config.toml
norm = "rmsnorm"
norm_position = "post"
inner_norm = false
moe = "expert_choice"
num_experts = 8
width = 256
positions = "sincos"
residual_init = "zero_last"
optimizer = "muon"
orthogonalizer = "newton_schulz_5"
weight_decay = 0.05
Rows from block 2 of a small multi-label image tagger, named by matrix and row number. Rows with one number within an expert belong to one neuron, the router's apart. Each number is 500 + 40 x the weight over its row's rms, rounded and kept within 0 to 999. All counts start at 0. Numbers have three digits each.
Before each expert's rows are labels from the 100 images, of 14848, where the router gives the expert most weight on average: "peak at" is the part of the image that holds the peak. Only what is clearly more common there than usual is listed. The data: renderings of 100 made-up gadgets, each built of a few solids, in any pose. In brackets: how many of the 100.
# router: router (model.blocks.2.mlp.router.weight, 8x256, trained with AdamW), inputs 86-128
# up: expert up (model.blocks.2.mlp.up, 8x128x256), inputs 86-128
# down: expert down (model.blocks.2.mlp.down, 8x256x128, transposed), outputs 86-128

# expert 6
peak at: centre (43)
router.6:532482508492479542523477473464455549481487562435515550478460439512443556472521471448472508509507437530470495509442545524519545519
up.0:519449476527518414482487470517490506514508474532486469471460504459557535520573561528460483445433507475457475543460447526535503547
down.0:523448513503495529503472454494466556518507544488509505601557505514485540553523470473461568459489471548561569524519447492418485451
up.1:492522498552544457506370444497482534480417477460472484468529467374435472489499571405489518542493490545516569441498489463517552568
down.1:602447476560530508598476455492464501483506459512552498511481511485481552429485574458560496350471536487501507511503513577611511514
up.2:550504479507451508490474537493535493534555539516513500518531498543500508513484530465524483515508547566510465527525529494487485520
down.2:503435455462463438454583597490523514503473457485406453529435546430489535493477464520468507460504490538460543468550510513511518519
up.3:502444501529488535515517480481522518499448479498453541491525473393548533528496573517518444486503539517503558572539505425489552505
down.3:487530448484498442486533483454469507506523468516586501514487549512512465477502572473490525539532474475503502429505472504539491487
up.4:487517454556528550565484504482404497501497479448541399442541504480538524517571507480523526457463462448470537521574522458481505538
down.4:469496527500450437524425579527453413499512515557527502557447500500517476498488494511522487581495548463483503438394442508476515491
up.5:464458485488488463613530461476405449515502556562441573473477451492517442427535444471459409489539455481449509474538493593508476512
down.5:557502459492540529486474530508436521552525553478545462499468421435485540553507528432494497508556474411522534491494580544435553491
up.6:476461513383603463541546493523565496526462478453450518509555554511465535507541396515471466543524506499538496489486528541538475456
down.6:472520550485587516394506462561463501537463488552493544444467494507525577482508598535457547460505511488516489515513536569474465492
up.7:463523439513529390450501497421567437510513502458508525478447472472495462443503509443488472437570481479458482485469459503548477479
down.7:484536455473499520502461534528439576575533548483440539446485404513484478487494567531517500499479516472502425524544567484522507534
up.8:524559459458513520439513505530540374490455486450457432496473494470520491507546494439483492435513470487383497438439534488512473500
down.8:548517490472449572502494419427476574565466464556472467389522533571493532539557444494573524489563558539502540492431520471554563468
up.9:487516473461507495381514497522509561481502475560458481514547532579609492486534451525543492507451475459462489447482491479453525498
down.9:530419541440482571463581446500541524589517453521430533510486522522466529550534460526532424454591469476519487430458453488550485425
up.10:473571519552530523484464486492489494435512496479517474509403508484592452542501450539510480546477438508517518459508507540410455500
down.10:464466562461478531471506540524477546487495544459563542586443536533495460508478526544483494513502463401501534550451448488396542441
up.11:435429487471543510507486513535467472598458584517433505507539534551465511493493506498516447493450529508491536495448435531468487495
down.11:498511486538522480517540530514487565487503503540481523419522490485523470541527473497436499481528503495552477529511548536491504522
up.12:529448488516492546494527574479539578528505463458479451499558580499493483495484527523522489582546496491470551512477474580442486562
down.12:536499537455539475487433491538449541472499468452524433500568549532462523503477509543488521487515510560464491482448491516494519497
up.13:550485545516508482496460503511496418499503483485440478468444490458530514534530548567523433443470461516514442500524400512545447506
down.13:518401488544451497529488525532472458494562495430492548601552468512459481527528423445508512519522509527487525445483406558539537471
up.14:500589416524430500530479450438488509439489518458494492464485566509444489472523492506451532423495461455486494507474541512493571494
down.14:519503528544458537537448574522408523562442552497506539559548470502536506498487510356523511508467502498505505436458558463530444520

# expert 1
peak at: centre (86)
router.1:471439478502429492498444493424508510503527447572549466473487491460506526517500427571469541481549466515437493506467588464479485420
up.0:490511466526469455413531509503512498457473478476546494513496535527478473539532504543450482502555469483507500467444465415469480467
down.0:576491500450506525481407480533477490472506521494504478491542569489490510464500471528498544472449554554570503540471486538446511522
up.1:531441485520477504439493534470538503504534553488522553478592491496604544488508459559498472479510471515548516448557461544489522512
down.1:526477534482440528489499504420489467478499532446525451537504475513535468496507501490516507510549529464540473494592464511516502474
up.2:526506499482514545495413543552477535490525474485484502514583565489487492493539503526495445503518479461416488478459484491494552535
down.2:431480426520496484539489535510532532447542545477472492545503478533509563502537397468480395487491511507521535558461542481576460504
up.3:516506488500526456467467550438558494453483514553497434485524526513455475478518597535526459580505526501492484555489478574463479518
down.3:455459558483432565477475502479534485493544443482622488482516466500511442549535504516460529466555518498517549501515500514540506530
up.4:423502526514536496551484446543495544488513448442488486530569553505460500528520503516466417488503532547521535460456411587460479480
down.4:468537509531550505543527491500508481592454518499527489461484436454501500510526453483532431502525466542497449496496475553445528571
up.5:490549496436561486470527511592556526458508483476503512558529524454435463514520546500507493489523511528482522490522474467483444491
down.5:451532500493452481512554472479478526498483535406594585568486510516496520384543522544473498458513487500475543565452467429548507465
up.6:466477452459533461535521547504465505470460412485500504588551481504465514491548508530476492526548466524497452423553487517470438494
down.6:476539469502490460553549456486528531463583503504411528448542508538546513452453449509460471582529526547498473565547469504456487515
up.7:540499464562491479481501478475559510485454548448489463527537450505461570478429554527504551491523538569600538558512508459563514452
down.7:537525510501514444490378468423502499476462507516469515508439557454553479486461557450545494474523463551492496476540461572538461523
up.8:531588486496502518534483564491426520470506418481479465527450442491467501457549485453477573538505446495471506496538482547485458516
down.8:398461427581510521545499540534537433498491498524492599510459429421527479479488469552436560507523546512484505526526527448518470526
up.9:542539466509590508463548565510490433424517490479484446488571470503454513514523537469513429481498523444521465493492436580500497438
down.9:542492559490524564531567472489487530543526536469527494517481502587450444541473595456447507527490489546482497457475497504476496466
up.10:440488471501513412412474524417492548441601529573464487525502516467553469424489486504551430583492475517453498529532477561471543555
down.10:472499565505497539445518511446537478584532527504468490552481524508517479541496450495440489545518512487500486488464541488462469447
up.11:527486495511430545521483521460515573494455496457492511518517470551453474539521500525500503485516549518536508506484520436574527505
down.11:462462458451507414468473454573595441503497452507560516503520470535478491545477571527480527486504497491476505437557474478457484524
up.12:500522475509541482457521508449531455489462451476465509558497465548512538444473528523543554500512492545542548496529454538446500485
down.12:496463540438514414494390521486446515553508451490443447449514479446459496487475542481444530541479510539492554501458464503484534506
up.13:489586471445452483475442492499582482538548429419548418445456556494533562547519469484532558438484473550475466452502496425489458473
down.13:499390451530472393517435486490462483551540495523455419423450595509494509497503524481509495466492496426513442458429502454529502467
up.14:497529433493538528495520547523474468521535529529495545441510491500481509524468521466493495568492569506466522491489499499519457522
down.14:468471473439428502556534575545523504553449475579456485511537579542497478517507442601520454494503463574484512464496510533522495503

# expert 3
peak at: bottom right (55)
router.3:521528501513429485505505485514552521543517580503530484526495538561544529497446533473573496484495556570502505444472497498520535502
up.0:499494497561603455385539448460469484479535534484555428516551534424454533537485558482543522483493504539507460457487501477588467547
down.0:452478456397481522477518493583491496560464521515433493514459531530562490534482525485485470533481463458530524517546608394435443443
up.1:502457524559572493496528584508500501499439487492453415495519482494509482533538385439487505535523477514458578526533524559556456583
down.1:482561491479548460490460469491571534513472522443579511567497448484457507394506481504508535492504534481506528463503502513569477570
up.2:566468557459520455431464489563517486503534538520538503426505511561468479438515460542499518450460562550530547494433558510535513474
down.2:519505533475494556535479508453495486497466529507481590584537457512497434518524489582519502500484477566489512461509492527516491503
up.3:541451537496525511582423560490420494455486509497508466556503456507548569485518497470412482471434506399471460527477532436549550575
down.3:504485437531471489515594557509522509516516450545431448515527584465504458476517485503492454418552482548465507479469492495515488531
up.4:521460471514513496466484507506534447490402537466592474492476488528478487468544468570548501501548467480538505445447509572485503509
down.4:514427530569513555485470564448488493544431510504511618606476590533503508542504483444491528440550498476473545493505454471532492465
up.5:497507549496476480516538512467423454538577486454530404497515501496486498465574544533498488432510507554468519496453485478497473522
down.5:534453507493551481496522527435480566492477549448521502527509456537461439580494422481455548441548465470492505414499559545490564483
up.6:425494445556545456479536427522531530427460484509546548519458558483489447481444486509441573539533530454470534442550542532493413525
down.6:491503572498514522449469491498451501476471509421524453451533363539497506501527514449501534534415506473498488502501491464497506423
up.7:526584446522484497447525483483508532499518454561471525484492508442516502480467521470486493599472547492490436516528490484497615475
down.7:504493470466527495473495534535481485486539526525455459454518560547508496524524424523563523480468494524477559507456498525502525485
up.8:552496483505500456472502497464524519558474496544540560456510493475521493421453518577524537495486513458484437510570555445455495493
down.8:493473496468472546516420505466472561434551483421457463489535383558535539578505525433510482555553510528473551475466454543508548517
up.9:485511402492428459467459493494480571524455576435545547529467545569508510542510533482513553478485504483593495484508480557480513479
down.9:425501414503457469518499530487490431465457459563555435536394530486476429558496538564523543467478472460528536499565450488567529503
up.10:457488487480504482523501579511539474537522505392420459493441539524493478504505479515588526505518521431586528524535469552483548494
down.10:510511513493409566477541544528471451456575523513542473529557530568550513569492453555567488504450517494505509468468495527563470467
up.11:464396460489528520511456536517433437497554539440454424518518528504470511539471513473515454494502444440528496504590448510438421510
down.11:496453551450454480484508507573566509461462519596453461516497533538480493491426527505496545458477514551523546440470484538479532566
up.12:423486498567541487507483493431516545466507517557535441538523504411499534506507526459438508499507486496477500533608448463436514443
down.12:413457492450499521568572552590495487451474499531437503518473447489471523516527509515528506490492516524484479494555513543550465505
up.13:565518476450490452437432508472547494539524478485474502542472429507536426529567493544499473467520476528478524430498480397566501533
down.13:482481433541564537498618510541514453461547499388519517444543478498527535500506474489484592476570447493481553552517471584413486499
up.14:449461518508506454441596497514496509491377475472499484473483502498466476572560553470467498525499424489495513500451494482530554555
down.14:552440494521463540484578510458497561452495502535497503447502436541481468403552519569505530580554602485520513515505470532504456434